A small contrastive image-text model, trained from scratch: text encoder activation swiglu.
Rows from block 4 of the text encoder, named by matrix and row number. Rows with one number belong to one attention dimension. Each number is 128 + 24 x the weight over its row's rms, rounded and kept within 0 to 255. All counts start at 0. Numbers have three digits each.
# q: attention query (text_encoder.blocks.4.attn.q.weight, 128x128), inputs 0-127
# k: attention key (text_encoder.blocks.4.attn.k.weight, 128x128), inputs 0-127
q.32:116143137090152155149086120120123118124146099139166138133123155110138123118132117128145141146165161117148133125137134144114107135096091132081164146181089103131147131137137122130097128125136159141155139121137164176175118136080071124137117106138135110131131130158133111113135090123149107182113126127119073170096113157117134149153151095119110169133130207100151124144156154145166130131162
k.32:144104125141068123102145160132142127086116114129158123108129129155129095094140153119111131112130126166095113098104132119157153145129147097138161132147131131128137114109130149141137108153125103150115125144071104143087148095158115119087131139149151123141174102127119149154140112123151111089106132103099161099072158124094125140108081066128159125141076107157114165130162107131100099131076
q.33:157125156150074151122147154119102135139131121096142159104158141116100156109092162150116131107155142101113096119113130142153146159156166127113137109101122112123087152154135127125144125167135131146104176128139109129142071097145138129101136159147143181160127151132131136086098186181128140111125110083116151139146131167145139080157143135122115142155157118153113142148146103082115167098125
k.33:076143142101168097165118117143144131148140113166131139126065100141163129177138100142114126181086146124120146174176124162101119090087103130155140134138112143136140136118110099130108160125133155150124130129119122091134129125138135135142133112118107155094101073105118102121165135077129116155128138161161116114162092110108127145100162106143154161111166107108133146127168121151150107101134
q.34:156141076115142138149091166106144109113147120105112111159084119154134141142128132161102125150095132169158118136131187051115066123144159170123095122118135137101139090131170120154152114110106123121131149162104123110128084162128128159099105087079139122118106160153122146108109152135150149127127124109134120139118152116129139094104153156109095143153130089132135098162122148129144145147132
k.34:052114138128150112133130121115128143140085142141116142126130151104103135161138105121116170152125108144088135091102103176168146147111163150139115121120126119167120138145104146130115109145164137161090151120153117138149152098140103128181125153140107123111133122153120130175143178135091099127101150145151084102090158120162163166105159126114171113132149148132107108099152138078140153147123
q.35:157149125137114127141151118093167123137135134143142162127046115099182145120104145140104132118172101095131138150119104192133122149105133126098129105147101102144155124142195140150108146115146145130150151108136143147150115110115126106112163125159139130137089111146127158093109117122114156139186174129120090160128094135115103152141126105130100104107159123136161112147171143169140098134142
k.35:086121144110069118117085127154133160117105084090122123099138118155110125115120145107114126102109162084079110153157117093140117100150127128107153149113175151159136133134124134118097111095103077150148095161130141131080136088119105084122095148140132136151158081132148125170140124161161120119115114158139138119117123142133141128151123086107155116122152100119101153120182092130159108147132
q.36:107129126103123123136114166131090156163123096110141131156143142127083089119106122108132138144106186156115084160135123168115114139111141099072147182161126117110154126106149128142127110165127112156164136117101163117171115115073145130126114114109153097119102118157114115086111105144148143126124076084125130141099130171127138134175162076156104157116134124140147111148148156146135138119127
k.36:159085168110120140148149132166107113106114113164125132106112156139115121129176122137101131096149136124089120130112101110102118091114127120137113117117084134095129167129146141132168066113122121183130097138117143134072178138161129127127143126109150128108182122120114162116155151108128123085110134060097128147126134090123105123116143126129163134169121152135122135082164103108110138149087
q.37:150101129140105169087120153158125120107147133126107122102187139122058167114128114134147124146131159154159076118086164104157151145146126120139118120121107121136098154137141099106140128135107067159156101153114116114124104161117157125124102173098121188111160135140117140109102130115144113144099115106131122142108142155107135090139092108088112128137120146143109133093104107101093167094116
k.37:116147103117168114140174138129123107149149172143120116148062139094150137149167107129137137140123108138143116109179109157139127097083113122167107121139107106125162128113118138122147177149169163118095165104147125135113135104104120163140104106094107101135082110120151078094165165099132157109170137115130111147116139087109116162116140142130127130132139142151134150133160154194121144127121
q.38:146129149144102143091141167128162113118095154137068138101126116115163162130102127120134105104102085154132128107101157139144157144125137142152113136129146126164068141160067125108115111128128177139090135154117083095125101105124111112133128115117114180112158109152111128116156164150108119123091133144109151160155141125162121108107122166118093111173145121095101115135156131101125110075112
k.38:086179106140160075157122105108115111159139107156158143124106120134139131131113119121135115161144132138150170143135073138148084114108120113119138133144144137138171114140121142128134119128129172130155119122168123150163110144065127127121104118126135124175080136105139103159112093116093133104155138164143128086144108148089180132132150103143129132129152109147150120172075178136158112101150
q.39:098128159126122143078123096147144118093148165139118125095124084115129146143124109113147101160137102120156099132095149124133129139086098125134096139140106115138120127161123146101129155099105137114118098178111112117127153134080121133127130116105125166108145119146096137098132081119081108168094127171106111128128120141110117151148089093101140113119114214098109102090142113131085105084143
k.39:174137083143103109132123123115125138146137137126129115142081105114138127094139166099133136087140158132137130100139098119141135104148149127145136135115141104123200111112144127123154140118134137105116169126156124170119122140114092130114113196124139087166107132095192044173126117127141134098148115111134161147115148133129124133138087094092134124112126118168150125141121153180131129171125
q.40:106140155091106133154110111103121141123148133165131157107123081135093102159149137140124108117105126129111100148118145153119116140135123104061107137093126142146123093138123167124071120143135124102098157188092109123099154106143147147138106119160126126082134130140127111075129123155087151132105074108146143109154129112139165147165160097131148112089109157147114087173154131124140148103116
k.40:149124134110145095115114105149111139093128118150146079106108097131105112108166143116132141082142156096113147125137145112108108104115116152129169137115105142100112137128105109130191115139109088149098163106110143142172163176115071161171132143112129122169110138121159120178122119129163096170142110109162186117128112128162085098102104126096141143103131160101105123136140119131125132141136
q.41:102110154159141171128121153154139129125111152141148143123209112153114175097146114138081121088133143124120116116142118109120112149173175157144118164107117128166108150105070110108156119133140116148124113157135120096116123128099123129153147113135117165097127129139103139112169109169127133096072153138128147124110161098141137123146149132126103162131162109162117158098096114071117156143113
k.41:163117115114157112141190136113121137165118117099102104154073148110138099156131113149149120151128106137157175141118121209157123105144108122100102149136100147093134106141110128112111178165164110133151109174117132114116114133140118117120138142097134163134107177102097083126078177100127140131152128141117122105129140127129147125136154147134123102127111135108142127177122115162127085093140
q.42:115157114111112109143140099095115119126120153138119100149102118130137126139112167102159145125152098089114123121140069184124154127124100104129117114142168147128164131173110114129145143132126124116156152069126131152152156122146121106119165151124087127154137136105126141167127105105122139113174095144164144070120075142125095136138120112116199100145092126108131139107119120110108073084127
k.42:126131166127132153088117144140124139116146112129137150139159131134113122126108134142096082098095143141137114119124146068103133138148140125130168112135126095121148098113133081144101121076082157090162113118137147106076122128139185140108125111122113138095133100128151145111108109150153118164104113128091166161174120125143113109154091178186090103154153130093164128124128143116111107156155
q.43:099111104140140114093139127125127093121077159130102122132152111127095133133158144155169104134087100129143082119142107152116154158176130115124156160119145172152131122150134112112111124100097095132170157142126186114151168118112130156133071129116147129100177137147136110115132140142156132104092101106150150142123100121122135138157152121162178101176137123148093105131145157115100144082109
k.43:116131114123105120161159134132113147163148103177153093106117194133095124148136093161123144118147141098135152124127134079098119136096143138144131103122078115103147141124124132154124092126147140127130146127121064104128155141112138143160151084139173149115083108132113146146117148092117111146163141130114163177140099075139116144161113143126152132144149137170126146149089124113077143142170
q.44:140141174177112137129168115125107093139108138126166137115138165112126087113126143104108133136172119108096123136150069121188098130157155141142132096123128108147174144109132132149163139114136170135091141094163133149120126106141122155137162137151141121153107171117120192131103135158131158122146154116117104136155170143181127126106141155110145124096114070153150125136130118100100127149113
k.44:104122149109141146159113155132119157139119136101122153117135074177186145143124117156136141153117142075110127158132166157074161125183088128115144137125136157118088111130138122077076174116124114147153103148116137122130112102153148109121108115146127183106128087115131092107121131116081144123145134133119136156163122152099143122154183131140127162109146132100131114113137091151140127109152
q.45:115119101101157105094107092128157140134135115146132075145134163128123088117128129117151123150122145149143110106140170103074125124105122133128127128094122137107146116101189128145121135100126039122161129142112167127157140163134138119110110115116126104126109109114169112124140090092160126145152119125127108106082105160093151095136128137146140180127097180102099129111094147160127133144163
k.45:182114091141121214128139110106123118111100128141131126130135163131058127100134156095131149135135081132130113098104143105162135122136129117141132106118145107144124152143096138135131109148145137118095156133146112125105168098141118159166153128121143102111136157157115150091146173182113102121124152098125136137094139106152102177112110131135117108130114138184116124114133145132101171180094
q.46:169133078086164127155120132132120162136135117105113152148090108132165108155077119132132143091108131127137153138126136136114152162117107112139143133128122157119136130147192119135099100124139119125182153082106151129131083116156152066111111115124109108130100098150159131142143154159096100137168134116146149131107096118077133122116103144108112123149128081095120189109143135159107152145124
k.46:104124172152085129087101117171134108136138128132116123111142152175098168098121106131105088151118146138118116153116133104136092090093131133106115131142140137157137173131144155131160092129103141069104119119146132114125129117106098116162116119131146115123144118164108171111126130111178150129108136136148096139127126102173124132102116121148081083191153099156097102142138142070168115129124
q.47:134121085150116137152115131162129083126107138104127131109085130113167135166135121082155156074108121156125164136141127110123124126106142133141130166156135134127088121134096119081154163088120181133105113156140109120131172112135103147121103086116107092140159159106120077141166106126082129144103170152148153139110141114119157127078113170129111107114168112151132138115138162138145164143119
k.47:118143095178126115108119108090112148133123122124114147125189110153083124113087112142124135140134097176138146101115138140136151174127080112082100148131136143171141107112148135165132148125107103102131124140130149133158095143093160112061127148133154157127097145147141161171103112099123134110170120136137123125143138187091144152167163108127107133142113100107115115119083113099117109130108
q.48:120143181161115168119168129170117124123137160133133138102184127165074125089102149102106139146153156110139122136112119095185143117127128122121098102112137101141132161090117137132161150143129084119111117109094132146131124120120167148129139175151106172134099167125135172084114124147128117104113104120116145098122152154157096131159102106110159150103116104146129127089105120111072111136130
k.48:163137141122161151157125159131122117149139125137114122148080121094170137152138116138149133142095110105160112152146152159100123087163112141159146106114089128070127118153157122106139174098143130135136136144154168104099144141153115133112104115078103106128120136103142070118120166124099174137153125121104113152170142137121131117126146158095102171105143111103181105114172133175140138108138
q.49:131166122145116162133110101092176082095126156142123118160109125146148141155162145145114128157145072142143164125158131154123116136149084113091153102117119152136174113143163121154106145074129136110181166071114114162121111139121096160133097066137118145100095160147148129123114125137115141152153126117138084117140121130141104130101150131117155128126103119128113109165157163150156107115134
k.49:090114136110093108138107167136099158143118093100107109104137129136136132113140160125125150095136135094068120089088131063160125145145135137134174100132133111143133129170074163165100169131096141125095154145117106120120133098139121088169114124151123113134132110133175159153110118142125111145145133160160155117117147127148124095169087103126133137136135114122141122135143109078114090177137
q.50:142107092104151102100159115154141170131140140142118147105111101121136102083075136133117099091121138125142113143085156099119173138104153114131092093127130126135097145111180177119104147133135091115127111160074152108139102152161168112090118158124121127097132107141153151121159126134109105136143164154133149143134119132095149136149105139090116111091125120075151134096140130158076119161134
k.50:137146109138109157132071097170129087113130120154142101118114150114089155109140107092140114156121122128137131153155100125129088092136128169107091166141149142149153144150132141103185115114132116094117163142172136161111120099117083156141106131118140098175102116131114100132146140153150156101134126135128084165117133110179143159113130147099091106112124127172129085141154141156162166131136
q.51:106114138172128101084118130115136165114087136112122136150157109142137144141158095151088102097133081115101150117159102165111152133154151130139165139094156144128077136127106112108100121140138132130103168079150131113117121095140122131141107133159154133159162093136151089118156144179121109101153139128113135115146080081129150120135168177154157128152121136107114154153165123098163126099135
k.51:117127134111129126164114094139154112181151098153123117114117138173113100164093180128171123154127139112122178152130137098128127141096117143114126127148136144132130115144104154145093118180097162129159131135101062092165126143109154130124165130156130130094104165111098167126120097116156116139117119148151146101148096125136108099130112115156133136144133085131131119179093108091094089097149
q.52:131123156139137177116130155139143085094145139128129119123145131127124144124158126135109101130114102147163136123108135131136110121115074160161135135134095145155133113146090099120106081105080139146117107140123144123113103067096159085161106139104127152129164091179080137109088094107146155124105145134097089178118161101134102149102160123133109131179112146112116105156146148104141103113139
k.52:123143128142125086139157142119129158168105130116125126132111170130138099159126144136102150103181131141114111135106116133137147161149133121104172095135156108119134120088171146119116114181176134121131125107131134165177154125078089110132106100116141105143103149102173125164120155135124140090153130090120154092097089125120156135142110094085141150118125096153164174161134106163116106104113
q.53:141134119106131156127134134115087130137145115146124112124197119139060115148122123118116113198098137144126122168093176103135162101136116130116124121080160133100108132115114153130112127159105129142105157129104114106099086137177185165148114138154106119112136125118100089125112139122132083146129075117119124097144134128157135109125148131133135105110101096107109110106074116138134135160079
k.53:140159144132163124150141143150138102132147186147110127122101149081191147161145125121171161150149108110128132084153146118109072113119146159147106107117101093106085111148145109143149125133101148116102150091142156155152153147123116143127132088083138107147130153147138133109128153146111144162099131088134117168165111116159089117119129144094093160108140152148127102125125129108160175119113
q.54:175117088133139141076108110117157121086133110103086116127070123103165166136088123145114133099109096111142139133137177112152135134117160140141134147126134150151128138119111069112181111059138112151133104126139094109144159180113139119098123105121124156124139155128106154114139130094149129154129139090149132119103115145093120086109102134150126128115127167152098153104118090104131147094123
k.54:122188121154113120145126117097135129165125107113122102143149105133050079124144114144185140122093155163128121088145097155149166119105130107142093121149132093155138156147096152143105137117147150079133152131206128125118125114138153110119136123111107129129118126130127117156129149123143141116097144150169166138133103125089167153146142122134115095146164147106114142155154140128128106180153
q.55:098136098118131130149151117126081125145118139141133121136193144133093089126114139117131133188146186143110131165095141067105148108147134143129103101088153131089113139102149137120126152134104092138138152116122156135158107155167165153159134153155098101110134130103134131155128115114142094125147117156139106118114085138130141129138147157115135119108132100130132105062071140140107123182105
k.55:157137135156131176117168159135139115118133172143114116117137172115142165139119137114147121178087078127141103133165173148129088121143127171128103142102109106137086090159146113134131126137120107114116141129138138128083141116152119159137126107108162131139127148166118144100150186174129121155092110078102114173161164104177111129144132152120115108120121127153112113128129109139156181141112
q.56:145149099125092119195119133128133084134121132122137147115076117123161127188155126114149144098127123149127187135135087114135098106119097117094141127141143144111111099171117122106121144133132188082107153122132096154140121105143087144132117107148109094168141150117146098145124128152094152142129140145158132136145133086137157130095149176101121097136147096132169124161161158128159155145139
k.56:063098139156139101083124139106104143097120122126145158118190094164135126112096128123095116125128128138106120135113184123127120198106092130085140140143153154162105105101134138164128137134094108128123115123086149112167103148111135133087103152146140140116126110143142154157119087107123092146152110139149117092130131166112154147136137113142138158137109085097115114121112127071125105100101
q.57:094144162141108131155134116107165121140121158132137145105112117118147139111140121136152120097191107098127135107133057188107147130134106133133128118136117105157104126153101136131075160153134153139125179112142152164162123079135089094116124160131135129154151124126120099119158118162108152120149159151095105107144095101127125146172138126123155111144137172105147147156194134114142106097131
k.57:118120128099113118124097128156132154109158086135133128139122120172146089142075168115093113113122117128128131170136144098109121127136117133090183158159161147155182103085137123133115134144104118149143112134084112088128113125084144141100144134150130140147109079097106142161120071117166117146141098140108178105125138143120121108141121100152145133140138086114142166127144114155100087080133
q.58:138123134147161138103110136122148134150146134134144136149135116176108170144159128155059112139099087097129098148149109168147091123155130117068138141105132131122171129119167116184153122126131136108160150079108110121108113140110114167130119106130144145130071151145126144095085147132175132132138106073131112116126138104144088113151149089146120149148126083160128115165112155112134113138110
k.58:114100154079114099157137167133115109142095111110103144136091138092143118169175108138150153108131154075094148115098101104139129108132169138159142113127105133089109128151109161130097107118130151167150107150126126099114143114167109081143129123117115141119167145116144119124119183148114110151124146155130107132139132097121103134129123167094148143118173131085125128107190111065112125139149
q.59:120075146126157097087108112168131158134143128095138120089144147116159125118118089129126133089112136107126118095110129102118114132084142134185117142129105122140104157132106130134186121118135128126115064170137108089106159132125134077108149131085149134143111105097112141162142119122137119129101145135111157112116155127091113100131073119126111165153127173118107170089109097100096148130155
k.59:214130074137122145126140092101121115137133156113115160183106083121107132121110126110123112138124132171177124150103089201129151108134146111135095145148151122132175150101144107095128130137165151087146135127138130131154092152128102130123166169132139127123137156099115086095119128110125129076150138122150096129105122119095118159101130158138116094130138127133130137134128146177126139132134
q.60:152136137121128163150113120117156106142116132128103158091088129122221170139127118124137162110139083117117146087119110148114101149107103152144144134151111132167121159161085154120123118092148222098125121158112108106108119118137087148148120074127126116095122144116110120153139145130107130139103162132124124137141148118156100140094135116140105135163178115136133128144154148151146122105131
k.60:116140105133092054119120134104115166112131095098131151148137094136135098123093116135112115122139099140127161127093110133154115137146149118100166142126146124142136129107149123131098151103123111143162110140116119131161116121071109057107130133163166185161140143120139134190093083117128138100149136180148147107110117151093159112129121115151135142124109124088124131147109131082155098105152
q.61:147111125101139167112100122140132121118124132158117124102151135136152143132124141126109133107079106127118105142127147114152086157127135129100134149091098155147164138161102126134164092080141147101145085160092091095100124142125108139151119071125097134061097139136125190135120115122116139149075116115177126139121187135142130112095136116123095160129133109154117129120086116086109163144115
k.61:150112123138151084129172160094097121138091143083121138139111091130114105106195086150131144132123127127113161113089112160147114105131135135118119147133119124098105135132120123112119155107150127117124126141150156160130136111155085098159114127096160178158143155132165085115088167117105114101158169148159132140103111114105135139127124172121116116118113165101110105195138129120165102164151
q.62:085139145124171098117108143139128148132103141116095143167109110159200093171127112117081148111115110166102143098128134106100094164121117158146100132126152139140127110126150144138078099123148176107093119128118121118120099116103121137152119081087124108132109103170149149118146149173089122123112139142101128148142113100144125144132150161098103159160150087087113121139152138126111121097161
k.62:118125146134120099123117136116124138145105090131143159104131137166107158117097148123131094165161138129128160163096110139178138117171140133098145144134138120110139130164126191112177101151114153152161142143149107143179138125116100108141133158166157144131144179116141130163089115140113123105142138128139108093094126100170146080091137118158142101140126091158145083137095158086157119133118
q.63:146133100089109120150111104104112140159149086135116146106092150120126121145122157126176142120157162147089063124129096159119113130164135092110084133145130135110119096158133141133138133134136174102168171135097126149171110167164100153102108118079139088102154194114138133150114147111125156153132126115135119118142106168140135105136131108098133108128128121159156141176138151146131148114097
k.63:107111144115166105103106141155112126051131139145162155156146106138126127117154098145083109124119113150101137114120104117114134112110119157139128177140131128159140151099126111121149143106121146151112136129128114114132109087126151128134139130155111182130111079159151153136179097140127084136135122118137138153178161098094096127143117152174156119141132155072097142063156142102122138112162
q.64:164119163133087106136114126125135125132169111134142113156144075121109140151156162113140119152091134102140118141145114091134069064162117117121100102123151153127159114125136139155112136150098155092109162114155115132076121134133152142110105160149170105188149140141143125145098149108141133097146108114133116127177149131121129128101125144138154078114104139145149092178153118143159154165115
k.64:084091110131127123109160119168134149131068135126122186126138123114192118091144089150114131103129091103082100126123138160118131179121129129138121161112118157125075122182094121126129113116132161135098160157085128126150133117125119100123106099162099103100098139126133119108182123188135107129117141109143118107139158142149132091115151099119119139125125132113110132150122126101103143080136
q.65:131098211095114152148091126147136132126129087151140161098130147128160147155143145096170131083144122097131158098106125093146109132129150185138133150162088133148122151128109154130143143138128132155145098157163115134167109115095092106144120109113141123149135102145114132102123133151119160137086166132157182140122108105126162126125126108089125142120122181124155171157157096126113138114139
k.65:122146070154122142106160102140100127096111127135133129129137072130123122119081163141119109149166127148116063159188115174147165104130145109141138108114140096153148157164155096182130121140158108122117127145081095120175130136143142140131143155107134129165094144109128076136122164138144098094154129153126143131106138086125109152122106113147122104110130078134124109131126148136166132126126
q.66:142112104136174127154139151145135121127162135155105165095129097152144149120132104168074165105134125104084127098139139098154134119123099111113173097148121131124156121132157153132158097106134155119152129080092092111155113151139110163128102109155096134124137156141155150142128142084123120135161139133143133142134137102119083124098116139138106133109157057151162118075151154148080093132123
k.66:149142205108112149131131093120117138134128110107129093111133113148151121138144110119111191152128152129142140140106131136115127109116092108178124152110137110143136102125116134113151127135143139139144158129143138139074132121132149166119144115129153160153106126128098109172124086091132118147092066119078113081089168116147101115148157142129148182134153158140175094129107087086137122118127
q.67:156131076151133137130118116136114109126131151139139106166154142132092080141145143124117114130139111151114097122099106130135115126143115125166114115091130127109097164143095114135100112152070098132185170107142110160134107130153135151138132098116132128141093065156127136136164123157134081117133121113123113146091134079137098148166140109144170126075094103136130097091126148114112112187099
k.67:105146120092093071124119145151118137147153089116126168127119141115148111121096134175128162145150139097134186108162153107140140144085128139116114117122108149148099112101163119129123124101146146117103157103143150119107134138120118142146113160178132083122154121119114144096083119116137137162127117120124114117143119217141120102106109145114088121145158134091096129111119099197106139109148
q.68:106149120168132171141116134123114119106159091176125136129073093167071111123141109126086119145149125136122151095139159127165146124158119115129117124137118074104125120106149133147131116112121117145160141060099100127150109112114126157095108082151124116110126073106131128157151078138162136138140087151113150115105149168147092141124107121147125133129114100166135169112108159145136086124121
k.68:132157134074079119130101143107106119149144127043167106117155113142152149133099131138153197165098182109150154135114133103107123160120086139144139112140111162142101144139129152131119140138142137107113148129149127117086138101153140137132169134125149121133107123122166151181105144106107075098090147124146156101142150094088130150116149138142115124096145142133142126102143100156137148126127
q.69:124135199092123095109101157154122137149126124138122156129142143101168141152162126143156146164124123153162160134136144145092125152100096126141102135153143147134133105126124141141153126115125158112092088158137142102127145152134105127154077143104109128111172141111146132120087108132083118163122125140156114135141132196129174093124137154080093128138133135084092129136112152125089156073141
k.69:124135094195143134153146134134122124117136167143105098129131089125123178131158121122145097074140085160127089140132098135111101137141143110125184151139112101111160113176141071115141157153105106136135156109109097137142134130133162087145152082102121177108132122161122119137146126142143147119121116117131116147108121116119155142141128121158154120183143134156145092105104143100162075141099
q.70:091138114114140132116139118126125154110133132145118136111102084145138130128103093128115133135126104134099110095123157164143142178125166124100139133163094130160144131129129126113138175088130123165154083156103119097155129119099157106132134107121088174099107123108153110127110093132093151175104159162133125126104132157115125146119137082145114161155166132129086213104087118141128085130128
k.70:173142123124135100116116117100120104119152150133162095137118120131100151138123117113142127123078189139156110144115096132142105090136115103112106113131142124140186180085102120115119101132116133111147083101144140135081125137162138134144147133106163139129142095129095105201133144096133122083132143134116141119144118074112140147141101186144168122138160122149139133088093123087146123127097
q.71:125129093150150138105165132151127103112156112129098103118148165116073068107126125113112122110144122150127103102130125141130126171114157139172135124090138089102086135162133132132093109132123053169156150105103119116155133150121161109119088080085115134139120074157142126126193104157150131137158107130108124152133128110129096133140121093125154151117122144130097121132135137106082116134136
k.71:128134089094101107128100152093106123141138128081137107146114142129147127139072147142150123189135151121144210144159129051138164112096117123130099155150133133134116125119180120125134135117152124110126117115160139158110121130131093143154139173156145109112137120101101154070100131102113139129119121103179131136123136159125133128135101153125097078112142105115122148092119136154146140144150
q.72:141120099159105095132127132108102125124157108162136068111087129175091097176144120109134123137056100126082162092110133139118115127130145121097141113100142145124122116129086125111117150135108123110168118096140116134113143146119140151118099105133142087144084112148125123129087128136181152121130119129125144101052093115129154155124112095133177104135116156152100129129094113103134108154124
k.72:086104111118134102147099128130122095158105108108148159132144079134131169128112136117147149104130163122103128153102147094145114153108115111138106083119120130145122166086131158123102123100162121092106099131068094113112160145135158156131139103155112099109145123094121118154121139130100066110140125099140132142174115198152124106132130138139113126124148087144090136087147143167092112130094
q.73:111132087120146099117126138126097126145168120117143114127140089105166134143117133137117121137124159132114098124120141133109115110114141148114133120159136132146154114120171129117156135118126179142109090160126123077119116179154110117133148141115111177070120176076162119149102148075085112160108126168129082129156116147082128091116136160136089106103125099099134110116123142170178150136140
k.73:109129140112158118145135138149128135105140143163117124150121158153113145117194110108119115098110104133159131142109070156116118128130106118119126156122133117081176101104038113120136129146079129126139112142120132121109122110153138152111138085122154141125148128170095095162134125150142140133159090103139155101116132110146182144165147097111144158143162177160134108119100123104103117111087
q.74:134116161135090152153120140123131132127145123125151165113113099154152166133136121160128127112121167115155128155146139078118116111135144151121130142148139121116154103081159120120130109129149202149095132116134105108122094145155076139108149157131130129132160168102136150147119151109112146112130155122141141140175155151114146097107142198140122128143147093147178113158158145187167149079124
k.74:111142174126141146143134110133151157106112139144129123141143118128138096112186116106096126124126075119137090125115109193092141143125106137125134110147113141126127119180055147149139147156066122126118113147099136151166170120127118115082141113117118154115089152130149111154147122135132113151111104137129156113107147115105150143118138071110170142112116187141137092131147127077123153152116
q.75:103119136112173091101124077153149119120116137097104141141166115090169145151114131123140154132128097125132090129098120110141145183130146138136118101110153172141129145130090118120133150133120112118073109172127135143106142126115171106177165152112128173094124164105114151126121149148072117125092156171094101089106133115100104104127129120118128125112119158121118134078104150151112145171125
k.75:152110138165128122125150123120104147117134129185128155141053156132137141127095099149136127094104102143165115085140111116123116086144123122109140133134132069158162090092106083102113121096141142126174106134106146113130138139122124122165089116110117131163169109167132143132105133121166152149169147103107139154149093127173146107153114143119133153193163141150140139148120110132142115131103
q.76:105130173114120149149100126146135111122131102109120161098157170124155147128161121145119162106172134151141128122133180075102113126139065149152129148105096104144104174108113105153130117118135164104115127130135116142109099111105081124101117142123170119096134099103123137129168157124113135130150119110092137190111135165165142122134098127075107108152130154109169125154159100141118157124099
k.76:090131144148116140141167129116103125087150169135171165133107099130136137116131167111112088129166105122143106121130145159155143130121151152128143160145148108113106090162143137101148155178136119137108140174123114119183111104147089105129129158114113138192113145160170102122122112137143123119086124155144091154111157108089111186127132094169136136130101137114128085121134126160145099154119
q.77:157121204098090123142101107120141130134100131117146161132146123085151154135150115134180145119144134118173147161135106129101097133133106134165093129142120139160143157101097137138142125127161161112087071162169127130116141129142096099143116136124153135148183126099142108122112124115093134100115139117125162151145148163130189085119112140104115146165157150126129153142158128141106156086119
k.77:124111104190127144152171107124150139098124143142139134133125098108109116127142125138124107114123091158100029117157100161109114139139173126090155114135120141117140101172126083175160120130134129147119149134104099148191135109101143091107137112093122176124100121128143110079140115153162141111092149131124131139102118120107124128121110103176164111142111131129146107143140135106139101139131
q.78:110136114101127174143131146107125140116112157132129145133138152151115112113094120105152153108156127151095144130149143131088141146123139131184129156088119116118091151136117115123099123147122103163161113093129145136156115123157083138136098107078102101122104054153139109118159102153133092133104121128124164141087118136165150140172160092146134161116135116093106138113168128073094097091114
k.78:126137116172121131111107140124128129137178115112128088148112114124109140107119147122139132195141130115110165130159095126169116130091152128101121082125129119119134132088197154173159115124149123112113149100161114128149128136113115118173181154124130146114146132118100114129070128091117144143138117135115076148094125149093109150119077142124095090107116120106090138104130129162118103167167
q.79:112122142160127125134113117155183152172087113119141130116146167102126169152125113108144137140129165142168102143122168141119163134129128149159086120119160120139093127104157110089117096130120118119087103156150194121107151146137130061152143156123136142074149164079135135133095148141105136115086107163117087126118132152121130121141128164104121131117127132106106154136130105146152169117162
k.79:142141099139147133153132144118147108063163142128110066157113147163113169107129166113120079123127097112154140106131121121139100104159125126146142101126123119108127107154091099145160194135129140141149123126139135116166156125116169117129110136122135135123166144134134132100144097135121128101190152121160123161143058108112156118128123074155136124125120194145117144155127132131149105140096
q.80:108114177115120112119097134160099121128137090113098118111139108137140104147090143121143151078119120118119124079098153093130083181114184190145108114133117144152134168156131128143126166108106094180123101177126129105148113134083126103116144123099135149128144133114126134130112142136074158142096135139127149110103101147107153150140148120086107152148127163128131157171137103128096126107109
k.80:151152093140172106132127144146094156101102162157158152155101108123138150129119133121098116132116122148156104151150088149191180079123123092103127138117153129127136165122127109147155090096099120132137103130106098158129126112172105115172139186138153129127122141086100095126119144133138105078140122155160170119147151086127104145124127105130110104128181088142119134103145152124136116134128
q.81:139144123061132120116103143150088110118149133124111125155171120133120105132114175138141110149150126159113122114104109093127119132133073153126119160129137145156129153154102102149133190120081100145153167142095104137136097092109108159118115114141090134123099102128127156124131129132107092146125121129129098125110097172155124121157131097117114161106079141078125088116068153134105089145106
k.81:151138134148141081135110168133101130159123160188136173094097142110148135123102114156113135101149109161134150147146146160158126122101131135115162134151115120149110108132149110067114122117093101132062128146133103089098080117163090145145155144117136111145164112136107141184108134143144154151117119119140108131136138096115123165101141166107111107179145113117106140122086127173132139116137
q.82:135134114164072143128106139098128130142122151116120087142146129158122126173123174118156128143154138152102110132130152124106126120168168149144105077089149153151090142142126144139096120110119158093114150095132146169100087131182142168123117127118153084138089146114134142175102154129135117115100157146114091116074136139145120159115151134106130088093115120129134116104089132153147174146109
k.82:109081130104181090172109115159116138119136119136134161120165113162128140091134104185079155120115084092069146136123165157152108132130119131145114124092107115117127138116117149151139147109141150105126148134106157115146161148130121115178139099169152098140160110137149129118142111153115144099186139127124124125170115160135166103116123125127091154115126113113089119165136096139088101128116
q.83:135135141109141128148087142165111089121162100151124120141119110128100088155116168111157151100143174122142148126122126064132122144136119161152091154116165116109132118087142147132140129144114151177111127110110112097147086132106078120148107110107099102124138110108143133128149090146122119112142093134144098123130113181134164079153110150103143172095079137100141107139137122155090131086098
k.83:112114127157105129135119191099121159157092127090145150134140142126144180092141129138147115137151091154146133157130107167160137147093121100123189119136118144114129121149118128158149149118090105098079135164120110107179145120167109122117167172129136136100117137109147149148087154137155128133130122100165157142107150125111162168106151084122111096141152153141132114110146164169135148122151
q.84:188111069155131112106159135140122109111148138126134137112106120126145115100120106136095099083141135104100105123127106162159106142077178100119172154132111104121123118150119139090141112138132126160157130133094107105165146161119133120125140080126111152153101136183146135110129110128105125138146176153165119158151139067081107128127126104148140147105160115153114110090147124121119088130162
k.84:122136155087106112121127071121124135145116094138124088143132141131106080173128135128127153185136168137136146118163111092098158114122101116134086116112172142142152137084131097142090114133140105136160106140136132142081132141172144190081125159139138117113134113105104124151131126086148116154117074085102116081103126136169143134151109130091142140131150127129130129106108120101110157125107